config = dict(
    model='masked spectrogram model',
    dataset='notes from a synthesiser with random patches',
    train_examples=78125,
    n_mels=64,
    input='log_mel',
    method='simmim',
    depths=[2, 5, 5],
    beta1=0.9,
    shampoo_beta=0.99,
    eps=1e-08,
    max_precond_dim=1536,
    merge_dims=False,
    lr_schedule='wsd',
    final_lr_fraction=0.1,
    warmup_steps=610,
)
Rows from block 8, named by matrix and row number. Each number is 128 + 32 x the weight over the matrix's rms, rounded and kept within 0 to 255. All counts start at 0.
# convs1: 3x3 conv (model.blocks.8.convs.1.weight, 144x144x3x3), inputs 119-125, a 3x3 kernel for each
convs1.2 [137  73  78 119 152  63 138 158  41 102  96 123  99 101  82 100 122  79 121 162  63  85 182 110 138 152 116 115 204 128 149 107 189 111 105 153 164  41 211 104  95 139 103  69 190 110  96 167  70 132 156 152 131 110 136 129 119 153 122  84 107 165  60]
convs1.3 [121  88 119 166 129 202 126 139 126 132 121  95 117 131 117 125 139 130 117  93 100 118 155 116 106 126 112 127  98 178  56 128 149 129 132 137  99 182 135 190 117 144 129 122 174 148  49 140 143 105 116 119  78 137 115 120 117 100 190 139 100 124  87]
convs1.4 [124 171 141 111  95  70 148 142 157 126  89 144 187  64 164  85  96  88 130  91 127 134 109  83 126  70 150 100 108 116  97 143 125  83 119 102 126 121 113 133  90  91 152 199 116 165 115 108 143 128 150 126 102 116 155 105 177 115  51 165 132 136 163]
convs1.5 [109 100 129 117 179 150 131   0 193 164 138 141 151 114 128 173 122  93 117 164 153 137 149 100 147  97 148 135 189 136 127 177 200 131 153 133 166 114  86 200 123 115 106 168  89 128 133 157  88 149 123 144 153 162 131 109  90 153 146 122 148 109 158]
convs1.6 [122 171 124  99 147 121 129 102 133 175 150 116 157 176 155  92 109 216 124 139 116 138  73 133  78 145 141 140 121 107 127  71  86 108  83 148 121 106 141 198 135 136 130 165 143 119 166 138 146 124  85  92 137 103 120  98  98 130  90  60 121 134 129]
convs1.7 [140 141 126  93  91 112 130  93 104 145 150 187 158 126 147 173 142 177  96 104 136 125 128 115 114 132 118 132  98 133 147 109 115 107 122  77 135 144 145 162 124 130 211 124 108  55 175  96 134 151  99  74 130 164 118 112 139 107 106 173 124 119  75]
convs1.8 [136 165 103 115 159 119 159 219 141 108 137 149 137 119 107 126 187 128 123 110  75  85  93 100 165 139  93 126 114 117 186  89 141 165 146 143 102 252 106 137 237 136  94 154  96 119 119 106  93 107  88 114 149 136 113 125 163 124 116 112 105 121 167]
convs1.9 [101 149 112 101 106 137 139 224 150 174 161 179 115 194  41 150 126 189 140 180 156 155  81 217  63 233 128 137  81  66 103 113 109  96 125 109 105  62 167 138 145  43 161  85 101 102  85 117 147 158 123 134 117  95 121 132 122 168 104 174 163 128 151]
convs1.10 [149 131 145 124  83 104 106 229 119 159 143 143 189 100 163 178 121 140 133 137  98  19 139 106  93 151 120 131 103 133  99 169  79 148 127 116 125 106 157  88 154 167 137 117 144 153 178 127 111 147 152 157 111 114  98 115 147 186 123 116 136 145  93]
convs1.11 [149  54 184 167  25 151 119 158  90 108  92  78 160 123 152  79 145 105 114 117 114 104 138 103 111 126 128 140  72 137 134 146  99  98 189 113 137 200 107 112 135  65  87 243  26 124 137 111 170 117 129 146  93  76 123 119 135 141 149 146  73 142  86]
convs1.12 [118 170  77  99 126 110 122 117 178 181 158 113 134 110 170  99 126  92  95  40 138 132 157 105  98 197 123 143 111 131 113 147 134 153 103 190 106 158 145 154 156  71 115 101 159 118 221 144 114  91 108  97 155 122 130 107 137 188 134  77 142 134 126]
convs1.13 [122  73 119 112 105 110 129 122 137 152 146 147 105 166 109 109 134 138 110 173 125 146  89 127 135 152 144 141 124 143 109 142  84 129 120 148 115 140 155 107  30 130 119  89 161 143 206 136  93 120 145 156 155 146 121 117 132 107  59 134 137 159 152]
convs1.14 [165 142  94 136 120 129 141 112 175 117  91 101 126 134 139 102  79  83 140 186 129 112 152  89 115 160 160 123 124  80 123 106  76 166 118  81 110   7 129 106 154 104  96 108  81  96  77  67  97  68 104 154 169 125 120  16  85 101  98 182 131 114  54]
convs1.15 [151  79 124 158  97 124 107  55  98 100  87 160 106 130  97 165 121 108 136 155 144 149 109 172 182   5 122 148 223 122 159 192 149 110 167 134 149  40 206 149 144 182 145  68 255 119  61 163 129  87 122 157 126 120 153 137  93 129 126 125 189 157 142]
convs1.16 [132  87 137 132 140 157 145  85 137 126 149 135  68 147 149 157 129  96 115 147 100 165 136 105 118 167 104 126 123 151 127 152 157 124 134 109 157  74 128 155 138 140 125 134  97 152 105 114 167  65 136 149 121 152 115 137 111 239  81  67 123 109 128]
convs1.17 [136 133 136 115 123 138 147  62 119 112 137  72 114 141  92 160 243 138 112  76 126 137  83 127 106 105 125 135 148 156 162 168 149 148 114 151 140 236 127 153 112 145 151 242 111 101  97 121 109  88 102 150 167 115 133 118 146 148 126 176 151 147 226]
convs1.18 [ 97 194 121 111 214 149 128 125 128  93 129 108 134  73 146 145 159 105 142 189 164 162  55  97 115 255 156 117  65 118  88 159 111 135 142 131 125 151 103 125 180  72 145 155 118 142 132 126 113 115  81 134 116 136 137  99 166 105  85  77 151 138 150]
convs1.19 [109 182 146 126 114 139 151 114 110 145 113 153  85 161 141 122 139 140  99 195 133 188  66 101 108 136 117 115 139 139  49  77 136 138 131 122 148  52 133 183 169 221 132 124 169 133 193  77  81 133 132 136 122 117 136 133  87  66 207 180 126 166 138]
convs1.20 [139  91 166 161 112 142 159 128 158 166 102 143 155  93 145 124  98 133 135 115 137 124 117 151 117 146 159  67 113 162  88 109 117 107  93  96  96 100 114 110 166 136 103  92 179 103 128 112 145 179 193 111 120 109 100 121 179 126 131 158 113 145  93]
convs1.21 [110  65  47 130 192 134 127 157 113 100 219 121 117 128 110 142 135 116 127  18 140 145 134 129 137  70 157 118 148 116 119 176 127 168 102  94 108  37 117 125 126 129 154  73 118 126 255 100 116 139 122 142  71 109 151  70 134 174 135 127 121 127 128]
convs1.22 [157  87 146 118  41 133 122 255  41 109  99 113 122 116 131 121 182 129 101 102 137 142  23  91 105 255 121 100 115  83 117  90 166 108 211  77 135 122 112 177 133  76 160 116  85 125 147 160 115 150 151 121 147 105 148 137 136 117 121  94 120 157 129]
convs1.23 [110 110 126 119 165 124 149 140 154 127 131 143 158  89 131  67 117 122 109 117 126 156 103 100 119 186 125  96 114 136 146  92 121 147 103 114 124 136  64  98 159  44  89 122  78 108 222 141  98 188  84  99 167 133 114 175 113 116  75  77 127 158 132]
convs1.24 [141 108 170 133 136 124 104 142 108 136 132 131  99 134 103  90 122 102 159  60 112 135 174  98 116  39  99 164 130 154  93 133  85 173 125 136  87 133 112  78 157 134  97 147 129 109 121 111 109 131 117 132 102 142 117 114 138  68 178 144 112 124 170]
convs1.25 [146 124 148 139  61  89 117 255  77 124 170 169  83 120 116 119 170 123 108 136 107 115  15 168 127 243 134 109 144 160 167 121 161 117 198 148 105 125 104 158 101 140 157 126 104 123  82 121 138 146 166 121 125 120 137 123 144 141 132 187 158 141 112]
convs1.26 [121 122 120  98 123 133 141 146 152 119 123 116  76 168 119  93  99 127 112 134 133 252  79  77 128 128 125 126  65 113 135  98 137 121  97  86 150 103 128 164  96 128 137 107 114 134 115  68 137 121 144 135 128 127 134 124 130 170  75 137 107 157 119]
convs1.27 [123 141 163 108 130 158 148  22 138  89 106 151 115 106 154 106 140 142 126 177 122 108 107 158 107 201 178 147  87 118 141 136 145 173 152 144 149 142 113 152 112  77 141 206  87  94 154  78 149 208 160 134  84 162  98 181 153 146  90 182 116 110 125]
convs1.28 [145 137 158 103 109 136 153 161 135 114 145 119 106 154 107 140 125 152 145 104 152 158 175 103 116  86 100 118 125 125 118 137 126 120 113 129 151 168 121 156 128 115 145  82 113 110  90  95 164 154 175 112  90 148  97 156 124 124 111  95 136 100 130]
convs1.29 [101 121  82  80  92 110 158 155 149 146 140 114 148  77 111 184 195 186 137 196 175 147  64 188  96 195  87 124 109 115 141  99 165  71  99  81 112 137 127 121  90 118 141 172 140 122 124 132 177 138 169 124 128  92 128 106 128  96 177 118 123  88 110]
convs1.30 [117  94 115  89 123 138 114 109 134 164 152 132 134  99 152 141 147 109 113 127 128  44 107 157 155 132 125 104 129 125  69 119 135 127  96 150 132 138 112  81 125 112 143 162  95 152 119 140 114 120 150 126 116 130 132  99 112 185 164  97 124 137 119]
convs1.31 [149 148 106 126 160 113 121 147 114 130  98 142 143 137  81 139 146 160  85 152  72  92 138 104 132 168  84 131 172 137 101 162 113 136 137 145 111 145 154  98 151 173 114 145 171 146  69 142 238 109 105 159 177 120 117 108  94  56 173 134 119 183 125]
convs1.32 [158 122 172 115 111 102 124 151 170 111  80 117 120  88 122 174 132 162 183 145 110 153 146 137 147 133 120 155 114  93 129 117 108 132 131 131  89 117 106 149 161 151 111 194 147 103  37 136 154 113 164 134 162 126  79  22  99 109 169 166 125 193 150]
convs1.33 [125 101 114 116 124  65 141 143 138 132 130 135 127 126  56 120 124 105  99 135 136  78  37 203  95 135 140 115 112 120 112  89 140 136  86 102 128 173  90  98 199  54 108 167  92 154 132 139 133 191 131 109 128  98 132 115 151  99 100 150 132 120 134]
convs1.34 [135  88 151 110  85 121 129 246  74 158 189 116 118 156  80  74 144  64 108 118 141 123 121 210  54 172 112 144 160 149 122 164  96 130 156 128  93 156 154 121 101 122  79 177 140 160 127 123 140  96 142 131 122 153 161 157 142 139  74 152 145 132 139]
convs1.35 [144 114 142 152 143 148 139 112 123 129 143 122 210  77 156 128 177 158 133 170 147 100 161  27 120 163 129 102 110  94  81 111  77 144 148 169  75 157 168 142 122 165 124 159 144 144 154 121 133  77 121 160 104 106  79  97 104 125  78  76 142 121 101]
convs1.36 [113 149 136 130 150 157 122 114 116  78 120 121 123 124 108  69 116  45 155 169 152 109 107  95 156  93 121 112 129 119 145 164 148 133 132 139 143 182 152 109 142 111 102  90 106 137 136 177 126 134 105  93  47 105 126 178 117 119 153 147 160  84 202]
convs1.37 [ 97  80  90 156 118 104 178  13 112 135 166 128 147 172 160  86  81 117 104 118 121 149 161 158 102 108 124  90 164 122 147 107 116 147  64 148 132  69 150  83 181 111 145  91 121  95 141  98 136 172 106  97 111 142 156 178 168 152 133 126 136 176 175]
convs1.38 [158 121 120 129 116 108  94 101 181 113  69 148 120 124 150 174 137 102 123 150 122 158 125 154 142 120 116 149 172 122 115  75 145 163 129 153  74 112 145 134 104 118 118 158 106 123 109 106 115 158 191 120 145 138 156 101  97 143  55 114 103 135 170]
convs1.39 [106 176 165 147 103 132 119 250 108 108 140 108 115 129 115 129 125 130 128 124 108 150 165  94 139 112 163 109  82 143 182  93 146 122 124 129 116 103 117 176  72 150 123 102  90 117 136  94 134 154 129 128 123 127 163 150 164 136 136  78 121 121 121]
convs1.40 [144 129 160  91 113  80  82 252 116  93 121 131 163 136 112  72 109  99 139 130 100 128 174 131 127 200  97 116 146 139  98 138 117  73 120 144 152 141 127 120 134 176 105  94 170 126 105 124 126 117 192 131 130 118 140 167 149 116 102 242 178 125 138]
convs1.41 [123  76 143 140 111  93 123 123 150 151 144 147 159 141 171 151 114 169 133 181  87  97 142 130 110 120 152 123 140 111 123  96 136 127 110 120 133 155  90 101 172 121 183 172 112  57 169 146 106 141 140 122 132 137 138 123 112 128 129 129  71 111 144]
convs1.42 [144 155 143 114  79 125 107 160 143 132 134 140 135 135 143 113 133  95 135 139 128 111 175 129 145 149 123 145 139 131 162 177 125 124 137  99 124 103 117 124 108  75 125 173  92 159 170 120 128 210 121 153 107 174 126 148 118 116 114 187 120 135 127]
convs1.43 [104  38 169 116  76 137 143 170 126  78 124 125 112 156 200 107  78 134 159  36 139 160 126 118 117 116 159 127 140 146  99 148 110 106 196 115 102 244 157 170  27 135 105 241  77 116 172 125  73 158 138 171  60  92 134  76 158 127  94 113 116  62 186]
convs1.44 [116 171 155 133 149  82 136 118 104 128 131 130  93 133 146 113 174 118 112 147 149 122 171 102 144 102 154 115 141  72 146  79 106 160 101 108 117 153 133 147 134 116 137  96 135 131 135 119 162 133 125 130 143 118 109 104 142 134 184 152  97 141  88]
convs1.45 [126  89  91 121 123 102 128 200 101 139 168 144 102  69  96 186 134 151 163 178 126 113 153  96 129 162 110 110 147 107 144 163 167  90 144 111 168 134 182 111 126 112 178 124 172  95  82 127 115 121 128 110 130 135 131 183 130 139 124  69 124 158  95]
convs1.46 [137 102  73 144 148  94 131  42 146 114 115 133 222  48  85  85 109 115 146  12 137 118 222 108 159 132 119 140 128 143  82 145 142 115 159  91  78  81 150 132 102 131 144 115 162 119  74 147 123  92 164 130 112 133 150 126 117 100 142 132 125 151 117]
convs1.47 [141 119 151  90 109 133 104 131 159 129 130 126 118 112 105 173 149 156 112 159 138 108 127 140 111 111 114 119 135 109 144 142 134 112 102 115 129 103 115 145 160 191 118 125 130 134 106 133 143 153 193 119 145 135 116 103  97 126 139 179 118 123 110]
convs1.48 [ 79 124  94 108 142 132 116 166 124 107  92 132 123 157 139 108 101  89 132 114  88 177 186 219 115   0  76 119 115 128 128 138 105 104 114 163 153  16 221 105 132 167 119   0 255 134 153 143 153 154 141 128 106 132 158 190 131 162  60 132 116 124 139]
convs1.49 [ 88 105 112 139 153  28 126  92  18  62 134 169  96 163 150  37 210 176  98 153 183 169 119 157 127 138 142 146 210  73 123 183  94 140 192 107 172 184  28 168 151  52 167 219  41 105 241 135 148 135  99 195 177 130  96 120 154  98 145 131 127 115 129]
convs1.50 [114 172 151  96 162 147 133  51 139 160 112 157  78 178  91 170 185 205 146 111 133 152 161 139 135 125  90 101 163 119 105 107  78 144 175 131 111 121 144 171  55 142 167 165 180 125 117  98  99 154 128 139 150 141 156 161 132 202 135 145 100 148  98]
convs1.51 [114 115 132 136  73 141 120 151 148  89 122 138 151 182 151  97 119 108 154 150 148  85 168  99 127 146  86 135 132 113 148 123  90 174 149 150 158 116 123 151 164 144 139 179 130 199 145 193  87 139 123 176 198 111 131 198 115 165 156 112  52 100 121]
convs1.52 [122  75 114 108 130 116  75 112 133 104 112 147 162 114 134 146 106 158 109  97 136 152  96 106 116 155 187  79  85 137 201 141 175  99 140 127 109 115 191 142 109 139 137  65 181 128  73 147 128 143 115 116 145 128 140 137 108 178  57 174 106 150  90]
convs1.53 [124 135 111  97  94 140 117 181  96  89 130 164  90 145 138  26 154 158 144 110 153 109 128 158 148 116 162  67 145 120 124 110 139  84 117  75 118  97  63 151 111  97 173 129 173 127 112 163 150 157 117 184 180 112 138 150 145 115 113  65 130 168 139]
convs1.54 [124 112 116  82 182  90 142  96 108 107 121 117 109 171  75  67 137 137 131 140 115  98 182  86 106  95 132 114 144 139 107 123 110 113 105 120 133 125 131 176 148 110 119 133 170 136  93 119 128 170 120 133 129 102 109 124 144 142 105 137 137 143 142]
convs1.55 [102 149 139  84 113 117 164 169 142 131 143 129 138 145 116  92  61  90 116 108 118 148 111 172 103  82 100 126 162 121 128 108 109 102 112 142 123 170 147 141 110 175  98  84 121 106 136 122 131 166 162 135 203 147 115 117  89  92 135 194  92 125 146]
convs1.56 [143 125 145 116 127 121 114 171 100 133 143 153 157  67 112 113 154 135 131 172 162 160  28 153 104 100  97 103 194 133 105 159 146 161 127 122 116 145 148  89 125 101 115 156 123 153 124 153 113  64 140 144 144 151 123 131 131 147 137 127 130 171 113]
convs1.57 [137 108  85 152  91 128 129 109 149 115 135 111  65 210 134 103 116  89 116 132 142 160  95 147 138  93 149 122 126 138  74  64 155 110  62 139 134 146 149  69 160 155 148 111 209 155  92 148 209  81 137 153 146 129 121 111 105 115  76 122 125 135 101]
convs1.58 [ 84 140 175 147 151 114 131  33 122 186 105 135 128 177  70 161 125 130 152 165 139 180 138 100 124  52  72  85 180 112 134  68 120 105 112 202 158 128  30  95 152  89 136  55 183  93 126 127 114 147 189 109  73 143 109 116 109 142 130 114 103 152  98]
convs1.59 [ 99 143 136  87 152  71 110 100  77 160 162 110 130 140 185 145 143 171 135 175 138 107 155 196  75  64  97 118 170 117  98 145 121 117 141 153 137 115 138 114  83 184  64 127 159 122 138 135 138 129 124 136 130 104 139 103 148 140 146 129 141  99 134]
convs1.60 [144 166  80  73 176  79 109   0 103 154 143 173 130 134 151  68 137 143 139 145 204 158  63 178 138  60 228 150 134 101 212  94 119  98 105  66 118 141 101  96 132 117 172 185 125 148 147 138 155  54 151 128  85 155 102 143 117 120 103 122 157 168  75]
convs1.61 [139  45  86 161  75 134 129 107 159 136 111 128 109 117  97  97  86  79 136  69  99 159 104 121 165 103 168 139  69 155 155 139 159 105  61 116 149  96  81  66 112  96 149 146 139 111 100 154 117 117 209 102 138 144 117 178 138 122 147 193  99 144 181]
convs1.62 [123 182 109 165 102  86 109 210 144 113 140 130 104  89 132 131 141 147  91 112 149 106 157 130 112 150 159 110  96 148 113  41 141 122 123 142 135 145 127 178 144 120 162 151 156 138 143  88 108 130 123 119 128 101 131 134 128  47 132 170 101 119 162]
convs1.63 [147 135 190  85  99 103 169 116  82 122 157 146 110 131 171 145 188 121 124 115 126 116 169 129 125  68 140 155 156  98 146 122 114 131 117  58 124 124 114 108  86  88 117  97  76 153 190  94 151 126 150 115 145 130 124 138 152 113 186 136 150 134 107]
convs1.64 [100  85 151 166 163 116 141 127 142 145 127 121 126 201 127 122 117 126 120 118 105 112 162 124 133 135 140 112 127 134 104  75 109  90 153 141 178 127 147 130 168 121 141 153  87 137 122 113 119 137 131 149 103  89 141 144 110 104 131  39 122 157 139]
convs1.65 [108 113 135 116 169 164  91 125 103 154 151 156 104 149 100 128 139  92 139 113 109  71 128 103 136 157 146 114 113 132 130 139 188 148 120 146 131 136 137  77 118  30 145 110 199 181 160 119 163 107 175 135 130 165 136 147  75  95 102 197 102 141  96]
convs1.66 [ 91 111 142 114 144 135 155 133 145 109 137  94 255  48  78 106 122 108 100 137 124  69 128 127 108 141 135 139 116 120  88  93 161 133 104 145 155 108 107 123 142 120 104 123 100 136 135  86 110 120 168 111 128 119 155 154 115 136 163 135  94 158 150]
convs1.67 [126 132  98 169 112 112 156 107 167 115 120 148  86 137 155 162 140 181 115 148  93 142 119 133 133 139 124 118 149 121 122 139 141 123 100 126 193 111  89 142 175 154 158 107 162 128 142 134 126 124 147 103 150 111 181 205 206  74 107  67 122 250 134]
convs1.68 [125  74 131 128  88 148 156  56 154  91  95  58  72 128 125 102  93 140 135 126 153 141 118 127 122 107 135 117 113 205 129 111 126 145  48 168 155 187  73 116 217 129  44 179  95 174 113 110 164  56  96 145 134 168 135 150 168 127  75 111 167 163  81]
convs1.69 [ 90 208 209 137 108 162 101 158 125 119 146  73 123  89 108 160 121 159  86 193 110 150 123 116 117 222  74 170 148 163 147 144 130 145 218 130 150 148  98 102  71 156 101  98 128  82 146  81 117  99 125 111 105 163 109 141  94  86 139 115 136  58 149]
convs1.70 [117  62 131 117 160 147 193 111 131 137 178 102 124 123 130 149 179 132 120 139 179 136 139 123  86 144 143 104 155  65 145 127 105  93 167 132 115 163 101 128 142  86 136 234  65 173  98 159 160 120 105  64 126 159 161 153 137  61 146 149 101  81 185]
convs1.71 [131 153 164 131  84 122 150  32 164 139  99 161 104 132 155  88  89  97 104 207 145  84 157 134 128  80 109 135 163  99 142 120 114  73  70 143 125 102 143 113  96 154 113 141 167 124 127 101 170 205 188 158 120 125 121 130 120 112 169 128 142 138 104]
convs1.72 [131  97 156 115 127 106 150 142 113 124 120 136 123  98 220  96 109 166 138 130 121  99  28 255 141 177 125 127 129 121  99 127 107 125 140  74 102 160 144 133 140 105 143 198 102 149 136 124  87 113 171 136 113 129 123 121 105  96 104 177 126 100 110]
convs1.73 [108 147 151 120 131 155  89 124 144 153  85 102 169  72 109 216 135 143 164 146 144 169 116  78 139 153 113  82  89 125 113  40 138 101  76 149  99 148 165 110 155 178 104 171 186 147 106 134 151 132  92  99  31 131 128  95 117 192 139 122 131 115 127]
convs1.74 [140 172 122 111  94  86 161  91  90 184 160 148 102 103 110 173 146 162 126 156 109 104 114 119 119 131 119 137 166 128  79 140 120  94 127 141 149 126  39 186  81 104 127 123  69 126  53 136 116 135 190 154 137 125 136  86  89 141 167 116 125 159 202]
convs1.75 [113 148 106 144 138 120 152 139 151 125 151 157 173  40 143 140 138 142 149 152 137 143  49 164 134 198 120 146 101 109 153  84 131 148 160 118 112 162 172 167 183 124 165 114 156 125 123 125 129 146 161 133 108 136 122 136 125  87 227 156 128 112 135]
convs1.76 [132  93 166 150 106 156 100 143 152 140 103  81 128 107  96 141 164 134 132 149 142 139 143 121 122 112 177  97  87 114 107 131 124 150 139 175 141 116 139 102 187 100  92  82  82 121 117 101 121 100  88 122 149 154 102  96  93 141 182 138  79 100  61]
convs1.77 [108  94 132  81  95 174  84 255 121 143 140 130 173  76 136 130 136 124 131 155 116  73 172 108 117 123 137 125 120 114 116 153 158  77 124  95  91  98 162 142  84 152 143  88 112  93 111 171 179 140 142  99 138 105 116  99 120  68  26  47 157  88 154]
convs1.78 [111 163 170 132 157 141  86  97 121 101  87 100 128  86 129  92 123  87 171 128 133 126 155 167 124 172 115 152 121 109 130  99 113 142 157 171 134 126  89 138 127  93 138 157 107 100 108 161 138 105 109 139 136 125 120 110 145 170 115 153 137 110  95]
convs1.79 [ 98  92 110 162 186 174  94 108  81 157 151 140 134 144  91  79  65 122 129 143 162 151 166 170  92 114 101  88 134 120 141 127 115 132 157 121 100 163  68 127 132 123 110 136  56 114 114 115 100 140 125 126 139 152 121  97 147 161 118 162 124  83 157]
convs1.80 [ 73 129 151 106 148 112 108 139 171 131 153 111 101 128 124 132 136 106 146 141 106 255  87  99 137 121 108 138 119 128 107 123  90 136 120 131 141 119 135 175 108 152 126 145 102 136 110 102 124 167  84 124 138 114 143 139 142 107  39 192 123 132 133]
convs1.81 [185 158  81 125  88  81 171 163 114 122 100 160 116  97 171 145 145 178 147 109 142  95  85 203 165  67 169 130  96 145 129 158 161 120  83 153 101  79 105 108 144 136 158  99 119 102 155  87 117 150 158 144 143 146  92 141  93 137 111  91 113 175  80]
convs1.82 [135 152  96 132 135 132 143 152 101 136 115 140  55 132  46 151 120 118 128 118 120 132 141 153 130  93 110 118 120 123 153 112  88 155 109 154 142  64 168 143 138 142 130  65 114 166 135 182  94 128 102 133 118 144 126 109 130 126 133  57 135 138  93]
convs1.83 [131 118 137 134 124 134 164 140  87 109 161 114  88 133 102 120 121  83 137 101 133 124 153 140 111 122 150 162 124 128 146  93  81  79  96  80 162 203 109 188  50 237 165 118  77 141 129 125 115 237  88 139 106 121 125 138 143 131 161  87 125  52  83]
convs1.84 [ 97 103  99 135 173  89 143 135 133 127 134 116 115 137 156 158 129 150 151 154 126  96 146 146 136 119 119  98 110 128 126 136  97 128 118 161 156 163 175  87  70 126 108 110 147 140 118  98 179 159 231 104 127  92 113 128 151 139  87 173 134 132 136]
convs1.85 [116  37 139 115  64  94 164  65 142 117 159 147 119 140 126 119 170 142 113  97 119 138 176 106 161  88 114 107 179  94 129 207 172  96 105  83 117 107 152 107  89 113 144  62 184 109  73 215 116 149 140 149 129  59 140 131 113 113 191  92 148 178  90]
convs1.86 [124 150 106 113 170 131 135 124  99 134 107 149 150 129 161 126  82 146 160  76 131 158 145 136 138  43 134 112 126 139  93 165 120 102 125 133 128 160 128 102 148 117 116 153 140 123 136 101 102 189 168 126 130 114 131 113 128 155 116 136 141  90 131]
convs1.87 [153  82 112 101 181 115  51 120 100 137 127 153 168 130 130  91 151 153  93 156  85 209 129  90 104 164 126 175  62 103 109  25 134 144 137 110 153 112 119 113 158 111 119 124 108 124  91 145 151 111 180 193 121 134 110 109 134 143  79 151 152 112 126]
convs1.88 [113 129 104 125 108 105  79 255 120 140  60 150 130 141 141 124  97 154 182 147 211 169  15 163 195 248 255  92 148 164 113 168  94  67 255 107 146   0 119 109 118 110 174   0  57 122  93 142  89 110 141 102 138 133 156 186 103 156 102 136 183 138 150]
convs1.89 [109 128 138 127  75 146  99 215 137 126 113 123 156 162 114 114  79 121 140 137 149 140 101 168 115  74 167 131 102 132 165  89 130 115 149 150 151  76 117 132  92 112 168 142 122 125 173  93 205 163 143 151 154 156 147 128 145 124 144 112 124 134 134]
convs1.90 [137 122  97  90  89 126 117  89 141 126 119 119 127 147 127 154 110 132 105 123 104  84 120 108 124 139 138 135 150 130 179 140 180 136  82 131 126 122 142 169 112 143 137 208 128 182 180 203 162 146 159 139 153 146 107 147 108 202 196 198  89 111 112]
convs1.91 [128 153 135 130 158 104  84 158 150  83 133 150 124 158 135 140 128  96  74 168 113  95 183 148 100 151 140 131  95 107 143 107  94 111 140 112 131 104 155 205 156  91 132 132 148 116 115  95 151 117 136 135 132 119 145 143 126 214 157  51  89 114 159]
convs1.92 [141 178 136 122  94 145 100  74 123 116 137 137 170 141 116 136 108 127 151 154 165 142 108 117 121 162 146 108  96  93 126 102 133  89 135 131 145 164 130 134 143 116 136 139  73 139 121 131 142 145 138 118 114 113 177 139 154 137 132 136 121 144 109]
convs1.93 [139 202 146 111 156  77 119 175 141 110 166 127 150  87  99 132  67 103 103 241 126 143 142 116 106  13 176 117 173 106 139 193 164 163 109 138 135 148 108 160  86 101 180  84 122 127  86 128 135 147  97 170 123 128 152 100 132 121 143 138  96 145 134]
convs1.94 [118 104 178 115 105 117 136 208  81 118 120 111 138 124 106 118 152 146 143 127 125 153 164 150 135 141 128 131 152  71 171 141 196 142 159 128 137 147 127 116 121 141  95 130 116 116 166 113 127 127 150 130 146 132 160  93 168 135  74 168 111  86 125]
convs1.95 [ 90  96 112 155 148 127 125 111 138 116 146 117 117 137 109 130 101  97 150 152 154 148  46 120 122 134 120 126 130  98 172 169 138 136 112 157 115  88 130 135  99 137 110 203 139 138 128 132 122 143 119 117 140  61 128 141 129 109 116 141 157 125 141]
convs1.96 [ 97 101 173 112  89 156  95 214 124  68 133 113 165 171 129  74  81  65  98  97  98 135 148 107 148 113  88 129 164 101 160 143 176 145 199 145 144 120 154 110 142 162 144 142 126 124 146 113 108 118  99 132 136 114 137 161 162 125 219 110 124  75 100]
convs1.97 [152 100 153  73   0  92 120 255  83 116 122 187 167 110  79 161 121  94 163 122 102 171  55 182 137  88 172 142  98  89 147 175 161 112 153  93 102 138 127  98 163   0 123 135  53  91 182  77 152 124  92 179 103 200 147  97 138 161  95 169 119 131 150]
convs1.98 [149 156 136 104  93 132 132  82 194 103 101  99 193 138 170 112 124  70 132  79 135 112  87 123 121 120 159 134 139 120 142 103  57  84  71 142 147 173 136 187  95 183 143 152 179 105  91 151  99  97 143 119 121 119 107  97 127 146 111 122 177 130  82]
convs1.99 [163 172 109 145  86  84  99 150  77 131 157 154 125 134 163 151 116 105 173 111 122 127 147 136 150 129  99 139 101  98 103 155  98 161 175  46 104 171 116  79 154 104  86 106 161 152 128 152 180  56 167 112 139 143 154 137 155 189 133 111 138 119 185]
convs1.100 [104  98 137 106 134 161  94 154 163 102 143 132 201 134 142  78 161 167 111 161 105 177 105  85 113 161 121 107 121 130  95  80 107 113  98 131 157 108 129  50 178 218 199 153 134 115 129  90 115 103 164 103 121  96 135 141 138  97 118 142 134 123 100]
convs1.101 [102  99 106 175 117 106 162 190  92 127 159 144 170 167  97 128 160 141 136 110 133 155 154 132 129 166  89 119 140 138 108  18  96  99 136 145 124 166 121 217 149 103 154 174 155  96 122  99  72 121 140 132 170 136 125 113 110 164 162  87 158  95 122]
convs1.102 [ 81  83 131  66  80 121 144 147 153 136 114 133  56 116 150 103  89 143 177 158 175 173 110 161 133 158 162 126 164 155 199 169 195 115 106 101 139 117  94 168 139 100  96  56 109 137 138 152 107 151 169 196 117 124 110  94 149 185 189 170 120 142 196]
convs1.103 [ 64 193 200  90 126 134  77  18 106 149 124 165 142 129  62 145 178 100 139 200 108 117  88 136 126 126 114 136 161  72 103 200  73  72 162 107 114  51  84 144 120 161 144  46 165 144 158 114 150  74 106  92 148 149 121 117 148  88  82 110 203 150 176]
convs1.104 [142 164 151 117 255 134 168 235  78  97 123 113 131  88 124 153 124 132 122 134 120 136 153 122 112  92 111 174 110  65 192 255 126 143 137 115 106 125 110 129 187 124 136 176 159 108 135  85 147 245 142 126 103  92 150 108 134 152  63 113 140 101 118]
convs1.105 [132 148 102 111 156 156 142 160 151 156 104  88 156 144 106 133 165 131 133 102 121 163  89 117 143 112 181 147 141 130 127 129 110 114  72 109 116 112 126 118 143 129 117 122 155 174 108 166  79  76 115 155 145 130 136 113 136 125 109 154 100 162  93]
convs1.106 [109 111 137  97 103 137 117 104 132 141 161 112 246  72  96 150 152 138 182 136 129 189  62 108 213  60 107 126 121 131  96  93 113 136  74 147 105 166 102 169 104 105 127 211 132 130 116 116 138 100 143 136 139 137 123  98 124 168 159  90 142  89 128]
convs1.107 [131 123 108 121 168 148 135 117 116 126 148 115 171  55 145 128 156 124 102 116 121  95  69 206 113 195 125  86 196 124 189 138 112 128 154 148 107 163 106 121  84 194 138 177 109 136 115 122 138 246 101 121 147 107 109 132 141  46 201  47 117 139 104]